A small rotation predictor, trained from scratch.
Model: activation quick_gelu, patch size [2, 2], depths [4, 7, 4].
Training: muon at rate 0.036, batches of 256.
Rows from block 8 of a small rotation predictor, named by matrix and row number. Rows with one number belong to one neuron. Each number is 128 + 32 x the weight over its row's rms, rounded and kept within 0 to 255. All counts start at 0. After the name is the row's rms in percent of the matrix's.
After each neuron's rows are labels from the 100 images, of 14848, where the neuron reaches its highest value: "top examples" is what is common among them. Only what is clearly more common there than usual is listed. The data: pen-drawn characters of a made-up script with 800 signs. In brackets: how many of the 100.
# fc1: MLP up (model.blocks.8.mlp.fc1.weight, 512x128), inputs 104-127
# fc2: MLP down (model.blocks.8.mlp.fc2.weight, 128x512, transposed), outputs 104-127

fc1.476 100 [141  97 153 157 145 148  96 132 117 124  77 109 181 172 117 100 123 108 103 114  99 111 143  85]
fc2.476 091 [112 128 115 109 178 152 127 116 176 131 163 139 118 119 138 100  95 120 105 132 133  51 109  82]
top examples: four strokes (48)

fc1.504 096 [149 133 117 122  99 167 113  77  83 135 161 135 148 153 126 109  62 149 159 118 108 154 140 129]
fc2.504 102 [134 141 121  75  97 102 143 175  64  80 167  99  84 111 169 101 110 131 154 131 166 157 171 129]
top examples: three strokes (68)

fc1.391 105 [113 121 146 114 136 120  82 135 145 104 112  79 162  96 143 127 109 109 163 113 155  33 145 153]
fc2.391 097 [162 145 103 153 212 136 167 140 151  91 157 143 173 172 127 146 119  86  66 142  66 165 156 120]
top examples: four strokes (53)

fc1.283 096 [119 113 143  82 159 111 143  97 224 114 116 134 137 147 160 126 172 150 160 128 135  98 149 130]
fc2.283 105 [162 114 134 192 135  94  83  86 178 175 100  79 181 192 124 103  83  86  95 135 120 153 116 145]
top examples: three strokes (63)

fc1.126 094 [ 70 139 104 127 151  89  89 194 108 114 136 131 122 185 111 164 115 154 130  53 178 135 133 203]
fc2.126 099 [142 103 143 110 143 202 127 109 100  80 129 144  91 126 186 151  89  73 200 114 186 104 137  94]
top examples: four strokes (49)

fc1.139 103 [139 127 123 121  68 224 112 156 139  67 111 114 137 145 103 170 162 196 154 117 134 125  86 162]
fc2.139 112 [168 158  90 193 119 131 152  75 120 131 102  75 116 120 146 192 112 146 189 119 134 111 119 109]
top examples: one stroke (32)

fc1.80 101 [128  97 168  57 162 135 130 166  77  72  80 128 169 108 147 154 122 137 153 134 128 131 130  66]
fc2.80 095 [ 94 178 147 132  96 179  58 209  98 138  73  93 137 163 141 140 148 120 146  98 139 138  85 164]
top examples: four strokes (60)

fc1.461 101 [ 79 146 165 138 119 108  80 162 134 157 134 132 137 144 110 169  98 146 238 153  92 125 137 110]
fc2.461 115 [178  73 138 172 170 149 118 119 165 159  56  95 131  92 161 161 103 111 166 158 118 100 130  84]
top examples: four strokes (48)

fc1.218 095 [163 116 183 121  66 169 149 141 158 110  89 142 118  92 133 180 141 131 110  63 177 111 158  94]
fc2.218 091 [ 88 116 117 152 140 146  73 200  96 186 114 108 152 156 104  74 149  95  99  98 125 154 140  68]
top examples: three strokes (67)

fc1.193 092 [113 139 148 100 157  81 159  85 104 135 125 124 106 168 178 180 182 133 145 165 127 106 130  91]
fc2.193 093 [162 116 110 145 156 178 121  90  99 138 127 125 126  81  64  65 133  79 144 159 120 119  34 165]
top examples: four strokes (48)

fc1.246 104 [ 51 144 124  97 122 173 117 114 160 130 118 144 118 127 183 172 115 158 149 109 113 180 136 127]
fc2.246 099 [ 72 125 151  68  93 148 181 163 137 129  79  83 134 125  79 151 134 132 154 133  69 128 101 159]
top examples: one stroke (33)

fc1.67 096 [155 157 162 149 162 116 103 210 179 135 115 135 156 140  72 157 119 113  87 135 136 109 135  96]
fc2.67 112 [127 117 101 108 129 123 117 173 164 198  62 150 137  99 125  52 113 178 133 102  94 104 143 102]
top examples: only straight strokes (38)

fc1.260 094 [155  79  64  65 143 150 145 122 175 130 171 160 154  96 118 135  82 118 109 101 121 159 109 139]
fc2.260 108 [ 24 195 121 141 129 144 109 162 159 157 122  92  85 175 126 141 162 160 188  96 171 130 124 119]
top examples: one stroke (38); only straight strokes (35)

fc1.138 106 [ 97 118  78  82 172 167 131 187 112 116  77  91 147 146 120 127 112 199 112 182 121 128 190 144]
fc2.138 104 [145  95 141 112 139 106 151 159  85  26 156  64 141 116 143 128 120 176 136 180  85 118 117 142]
top examples: four strokes (53)

fc1.360 099 [111 125 117 143 110 190 116 137 122 122 140 159  90  73 149 194  67 139  94 141 132 167 163 147]
fc2.360 099 [ 90 101  90 149 127 135  97 111 105 112 155 130  95 181 121 103 157 139 157 142 169 100 165 128]
top examples: four strokes (67)

fc1.409 096 [ 96 139  80 132 117 149 109 112 135 160 145 195 148 145 134 130 129 173 173 104 137 175 143  62]
fc2.409 114 [117 109 151  81 157 156 128 152 174 163  68 141 135  96 117 108 139 110  79 174 133 134 176 127]
top examples: three strokes (86)

fc1.61 099 [150 177 107 109 171 122 119 194 121  64  85 124 185 119 148 154  94 179 115 107 158 127 162  81]
fc2.61 103 [100 196 205  76 162  93  75 153 101 113 154 115  68 153 152 116  94 133 138 120 189 158 106 117]
top examples: four strokes (53)

fc1.420 101 [139 121 119 152 118 118 148 128 159  58 109 111  96 169 110 142  92 126 116 113 132 168 119  88]
fc2.420 106 [141 118 144 114 111 133  99 123  89 142  29 179 167 169 137 213 131 161 141 182 107 115 155 172]
top examples: four strokes (56)

fc1.25 103 [149 106 114 175 115 132 155 137  62  98  86  86 179  43 129  91  75  83  80 146  88  97 135 121]
fc2.25 098 [137 116  38 153  94 159 146  98 107  93 169  60 134 142  93 158 137 154 125 127 155  98 171 171]
top examples: one stroke (46); only straight strokes (46)

fc1.495 090 [182 102 154 135 167 118 140  95 182 119 145 162 159 182  87 210 132 182 160 125  97 142 117 120]
fc2.495 089 [169  63 102 204 122 104 159 141 162  95 165 118 127  92  92 103  90 114 137 121 129 136  84 167]
top examples: one stroke (32)

fc1.221 108 [104 155 139  88 106 156  48 178  68 132 109  94 104 145 147 135  95 188 131 143 167  78  99 129]
fc2.221 094 [159 157 127 147 174 168 114 138  88  83 146 156  78 122 139 116 184 129  48 119 153 107  84 119]
top examples: three strokes (64)

fc1.128 100 [149 129 100 156 167 157 141 116 144 100 145  99 136  94 139 123 126 104 151 102 130 120 165 139]
fc2.128 092 [163 104 107 113  70 122 161 124 128  69  51 166  74 131 164 158 170  96  76 104 126 147 123  84]
top examples: four strokes (48)

fc1.171 100 [155  95 198 116 147 124  89 123 110 128 150 105 120 137  67 117 181 130 172 106  73 154  93  93]
fc2.171 098 [123 199 130 165  67 174 152  84 129 195 141 136 122 159 116 136 110 119 114  98  96  94  93  33]
top examples: three strokes (71)

fc1.455 106 [ 88 126 136 128 165 107 160 139 109 100 153  84 117 166 113 102 187 110  81 138 135 150 171 130]
fc2.455 090 [161  90  88  86 138 106 131 105 182 161 133 110 184 153 120 181 150 170 149 158 166 126 104 158]
top examples: three strokes (79)

fc1.181 102 [155  95  59 112 167 133 101 146 131 152 117 173 163 121 169 152 110 109 146 129  98  81 157 166]
fc2.181 092 [183 157 117 118 139 120 127 118  93 135  81  91 139  48 171 165 124 115 179  74 171 134 125 107]
top examples: one stroke (33)

fc1.9 094 [ 89  63 121  96  87 101  68  59 149  87 162 180 165 139 144 188 106 106 139 156 129 178 136 150]
fc2.9 096 [ 75  86 162 141 140 114 190 102 183 134 109 166 108  38 135 130 116 146 133 130 119 161 127 117]
top examples: four strokes (56)

fc1.245 101 [124 111  98 106 129 113 115 185  85 162 174 111 134 113 106 101 101 141  86 147 160 110 145 104]
fc2.245 096 [137  93 129 100 124 130 103 111 176 136  83 139 123 130 111  60 135 169 149 145 119  88 182  70]
top examples: one stroke (54); only straight strokes (39)

fc1.168 101 [149 125  88 182 106 147 158 149 169  80 109 114 140 107 120  91  58 153 103 109 152 151 113 103]
fc2.168 096 [111  93 124 126 110  77 145 119 108 124 175 165 153 138  75 184 167 158 112 164 144 116 112 111]
top examples: one stroke (51); only straight strokes (35)

fc1.52 101 [131 108 142 157 188 141  92 125 117 104 169 176 100 158 158 198 115 109  80 113 120 134 108 155]
fc2.52 095 [128 133 114 131 147 139  38 162 131 178 132 185 144  94 110 139 167 128 124 136  93 186 164 127]
top examples: four strokes (66)

fc1.324 095 [109 123 156 122 124 134 104 130 128 140 199 129 147 171 137 114 126 128 152 161  92 213 167 146]
fc2.324 092 [ 84 173 105 100 119  77 140 135 110  99 183 196 164 209 220 108 167 187 118 133 131 142 158 137]
top examples: four strokes (55)

fc1.97 108 [127 106 106 112 134 124 109 134  91 135  53 122 203 141 157 100 131 123 118 135 188 131 117 140]
fc2.97 094 [ 98  92 117 114  65  84 146 140  95 202 140 175 107 104 135  94 152 159  58 170  90 128 170 145]
top examples: four strokes (52)

fc1.472 104 [116 135 139 127  99 109  98 184 103 115 125 118  73 119 138 133 116 163 155 117  59  89 174 197]
fc2.472 090 [115 166 102 140 126 183 140 130 133  97 123 108 133 105 185 125 123 113 113 105 147 135 104 107]
top examples: four strokes (47)

fc1.274 100 [151 159  74 119 144  99 212  86  98 125 140 139 109 137 122 172 145 132 163  62 149  66 141 111]
fc2.274 103 [136 170 125 113 117 142 160 122 141 139 140 146 140 160  44 143  92  77 178 129 130 160 163 124]
top examples: one stroke (30)

fc1.499 100 [109 137 148  90 177 145 190 117 109 163 147 110 146 112 132 167 101 140 127  83 145 117 121  78]
fc2.499 096 [109  67  77 117 149 104 186 141  98 112 166 124  79  49 106 124 146 124 111 116 114  82 103 110]
top examples: four strokes (48)

fc1.182 108 [178 122 104 112  69 126 164 127 122 160 145 125 117  90 140  64  94 166 110 180 169 230 115 142]
fc2.182 096 [160 130 183 123 123 129  44  88  87 109 162 103 122 118 119 107  58  99 120 107 118 140 113 151]
top examples: only straight strokes (36)

fc1.21 093 [146 136  89 163 123  53 101 144 100 125 103 178  76 121 111 101 181 133 113 126 166  89  93  71]
fc2.21 095 [139  90 171  78 119 156 143  72  99 154  94 116 128 161  60 115  98 105 112 135 199 113 125 148]
top examples: one stroke (55); only straight strokes (38)

fc1.215 097 [ 84 125  97 110  85 138 118 102 175 184 146 139  95 161 142 138 145 185 125 113 136 117 167 149]
fc2.215 110 [ 52 143 123 139 158 179  49 202 113 193 111 111  71 200  76 138  83  67 168  91 111 138 190 183]
top examples: four strokes (47)

fc1.311 113 [132 128 178 132  88 210 176 116 107 108 179 140 163 128 107  86 163 145 162 166 167 130 168  79]
fc2.311 103 [142 123 122 145 110 155 130 171 181 132 133  86 103 123 177 129  86 159  75 152 128 109 171 151]
top examples: dark on light (76)

fc1.76 091 [150  81 133  83 132 164 184 147 175 105 134 158 147 101 143 164 126 122 115 116 161 123 122 160]
fc2.76 103 [165 133 136  84 125 105 127 170 120  78 170 109 144 131 141  90 179 129 151 162  93 147  93 125]
top examples: one stroke (71); only straight strokes (59)

fc1.69 102 [110 126 136 134  95 110 144 111  93 156  99 159 158 115 157 117 132 152 146 161 123 183  98 110]
fc2.69 101 [185 138 157 138 124  99 138  96 100 114 141  98 181 111 194  94 168 122 160 107 108 168 164 136]
top examples: four strokes (56)